python train.py --train_examples=78125 --spec_augment=true --residual_init="scaled_by_depth" --shampoo_beta=0.99 --adaptive_grad_clip=0.1 --adamw_weight_decay_other_params=0
Rows from block 3 of a small multi-label audio tagger, named by matrix and row number. Rows with one number belong to one neuron. Each number is 500 + 40 x the weight over its row's rms, rounded and kept within 0 to 999. All counts start at 0. Numbers have three digits each. After the name is the row's rms in percent of the matrix's.
After each neuron's rows are labels from the 100 clips, of 14976, where the neuron reaches its highest value: "responds to" is what is common among them. Only what is clearly more common there than usual is listed. The data: single English command words and digits, spoken by a formant synthesiser in many voices. In brackets: how many of the 100.
# fc1: second MLP up (model.blocks.3.mlp.fc1.weight, 1536x512), inputs 0-56
# fc2: second MLP down (model.blocks.3.mlp.fc2.weight, 512x1536, transposed), outputs 0-56

fc1.589 173:464448481476486508475401540515486532474428527514508463436552553506557429474526485531455555540489465495526503462548455458538540503491472475527512511550498531501584539495484
fc2.589 166:516502526472559472587502481462480518474487484450532449485551419516481458507524440469448522564485542459474501488492514503492452509511464480532521450481512539556528550526496
responds to: clipping (98); /p/ (56); /ɔ/ (29)

fc1.73 169:560525562584463497491464450503459467509495470491519514536453466486487479537497521518554470567564543462508485556577547495516476441571480490513496547487487589520575513502536
fc2.73 165:506487514499488548491601538484448548438461543476507576491554487569515424530460489402491411508522441573525533453468427486504532462551497531481485522505475496486503487531440
responds to: reverberation (98); muffled (low-pass) (74)

fc1.84 144:477463487454546547486457511486438460526453537487532597507526507573485497461594513415475459501538498518477562511526501470510497531500549466533489472440490536450501422546481
fc2.84 151:417427568409513529441504494455486427529461533544542439549534490529521401532528537538533483504447536503413506519531521496536538527500481468439528549484450582518567476527514
responds to: pink noise (100); clipping (77)

fc1.567 116:476534532566534537520483554479469487567525547533510499517558535499516498486506503470472533440513580555495520548487520500416545475567469488498459478437506506558472463558457
fc2.567 113:541460497466528451479475486474547497492422498479449484455493528415551481482504480479535588512551538521480469459485548492531494467530512537424395496515459537441507513466443
responds to: pink noise (100); quiet level (94)

fc1.414 154:493481561461486528512470441451427491490447544526528537533542469555486538443568531466515543490513567492513555488508454512496478486491527484446436498454485490432491441493554
fc2.414 160:465486537512579550455495474456452411486535498501529468528504469514501461523542496545523507517492518523565524491508506504471573531550556462517520512497494565476539486494544
responds to: pink noise (100)

fc1.758 156:511482509520443578446507553500491441466549458535494532435464466535460506486517391460565477477412569495492456496480531538470522417467400453447484435554476408538529532478550
fc2.758 172:492530501525521546527512452480504420546502481488421499444454512547509537519479454494511537470439586421536519538543519486530497412482515526532587519577489506463531511464469
responds to: reverberation (92); /ɔ/ (70); /f/ (69); word: off (69)

fc1.43 153:465492511465494461438445514442491530550483482548520478463477531471496510534460425538545485537591491536474464579506546580507502505457474493490451489537539518516498496511525
fc2.43 167:514489517520559559496512480483486460525526492459536506575481487595456464479491556477523479610475491574523537514478477433498563479534513458492469505477468477473456462515493
responds to: white noise (79); /ɪ/ (48); /k/ (48); muffled (low-pass) (33)

fc1.13 180:474477460557439475491525510510468524501513519456463499570488463412508503493471529455527494493430545493487541470535475494531435444508416473480464566548505534565532489479543
fc2.13 174:496498534444520544447520484575453559439519528549472484457572496451512483495524493467547423488558472501521547481440502434498505472550523516510495484497439505496569451491504
responds to: reverberation (100); /oʊ/ (61); /ə/ (38); /h/ (30)

fc1.669 168:471492427520558527559536540524542497544453509494472459527505517482489602532469547465522513473491480483583474482550466522531503596429524523469492468543493481447525492508483
fc2.669 170:500553554439495525487481492460480497533540497558534488573458460442543527515509466457469488555512553513432569547542536504520555586494532472508517544478449533422547525567437
responds to: clipping (100); quiet level (100)

fc1.2 145:504500471435502508563456479468408472492493557545503513500464464619489542479561560475524500512428443470553529520460543480527476495454425474509556532536545564405524463480536
fc2.2 153:555473479464504541507515604511513565600506531437551506498505503497484520459476472498408460510469552560490512539431593485517465530621497490483498474533449493508538545489457
responds to: reverberation (68); pink noise (55); clipping (51); /s/ (43)

fc1.624 168:466454520481588483490471607506530497418443430538546465461532463540536402455539462588530534499415485483548509502506530567526524493448532476503449485537488483409539425376538
fc2.624 169:518564539461533525586460608495459454470439558580553465492518482532482443547518530536527527523502519551537480504425470512478484512504511500430527500526423536513513516470464
responds to: clipping (99); reverberation (71); /z/ (34); /ɔ/ (27)

fc1.735 157:508482538456467548533472504500491490547479455512510549451542515573487536540491468495563541477460524490559417494472520476523515473451535548524481491478448522534434475460516
fc2.735 153:578500532518463497512515564554450524524490478491515424540504556390492478478464541465498391457497476510495567476494464558485565482508459501492484561508509486437496504495578
responds to: reverberation (74); thin (high-pass) (50); /s/ (41); pink noise (40)

fc1.142 125:453545473494438513446496511470406485505532541546506512550542535512502536484504452486486538554415472469495476480545533480512503556488526474500505537519436512476496488544446
fc2.142 122:519523489546532483404504455484521477564460465535549500474522467494523456513496471465468518463547546457510573464553469537470452466493549471537471541547490546490507486493518
responds to: pink noise (100); quiet level (62); /ɝ/ (40)

fc1.80 164:469449541493498486495539440557492490446499458483481468426477527495433494528463511559499521405515485529498437525522452506462500513389489538525546534535505490522459518489481
fc2.80 173:499581561517552481488522490535482523543585548493454402512522491497467551571535437422472542444518503497527459452497427599472504517433544499471487514487492526498500505481467
responds to: muffled (low-pass) (100); rumble (100)

fc1.179 147:532454500550514538472487481532575418532502514536500550489487490506563597417518494406504432482485447523520516483533539487485513499540474475485536565500511525506469489414532
fc2.179 144:534544464476531488561506463514520544524528487504586508512566486540563481433527459438514490535509490559438444462448509555481452525519545520573494428490528506502475427527533
responds to: muffled (low-pass) (47); pink noise (47); /tʃ/ (45); white noise (41)

fc1.75 162:495505583538560529586425549459520501497526567554456533480546495560507442511469534517519517466487476463481519469532527507536496559460570502444528532524508433477540438450465
fc2.75 163:500499459499526533494587514488465460581474492549511539526451421433529542411513485473432466494431528499483543532513516543525532458565492391492543492478550459441446498445497
responds to: muffled (low-pass) (72); /k/ (44); mains hum (33); /z/ (28)

fc1.321 142:481512462474551532528452547512509545504514495574485429538571563437509516531481471512546524563476471547553524485462462463605472516454525542508466471464522503518495526486456
fc2.321 153:506471523492487518479486542510484570532485475506451507518482454540510438510512496509470597500461517554597583455479489541492450514488504505426442508507508525440501558453520
responds to: pink noise (51); /ɪ/ (50); /ɹ/ (47); /i/ (40)

fc1.717 152:527473497538493454487494515458557392528493453475569510496494516505508524530500529555509401462506571526477526487490434501450544513483491469547517524541540540491460539463475
fc2.717 166:431555493505560471428511470592577575496432480467492482426457531529511558499552543445495525524443562496461483509506593463516518452486547544509450528451515393548488445526458
responds to: reverberation (93); /ɛ/ (67); word: seven (34); word: help (26)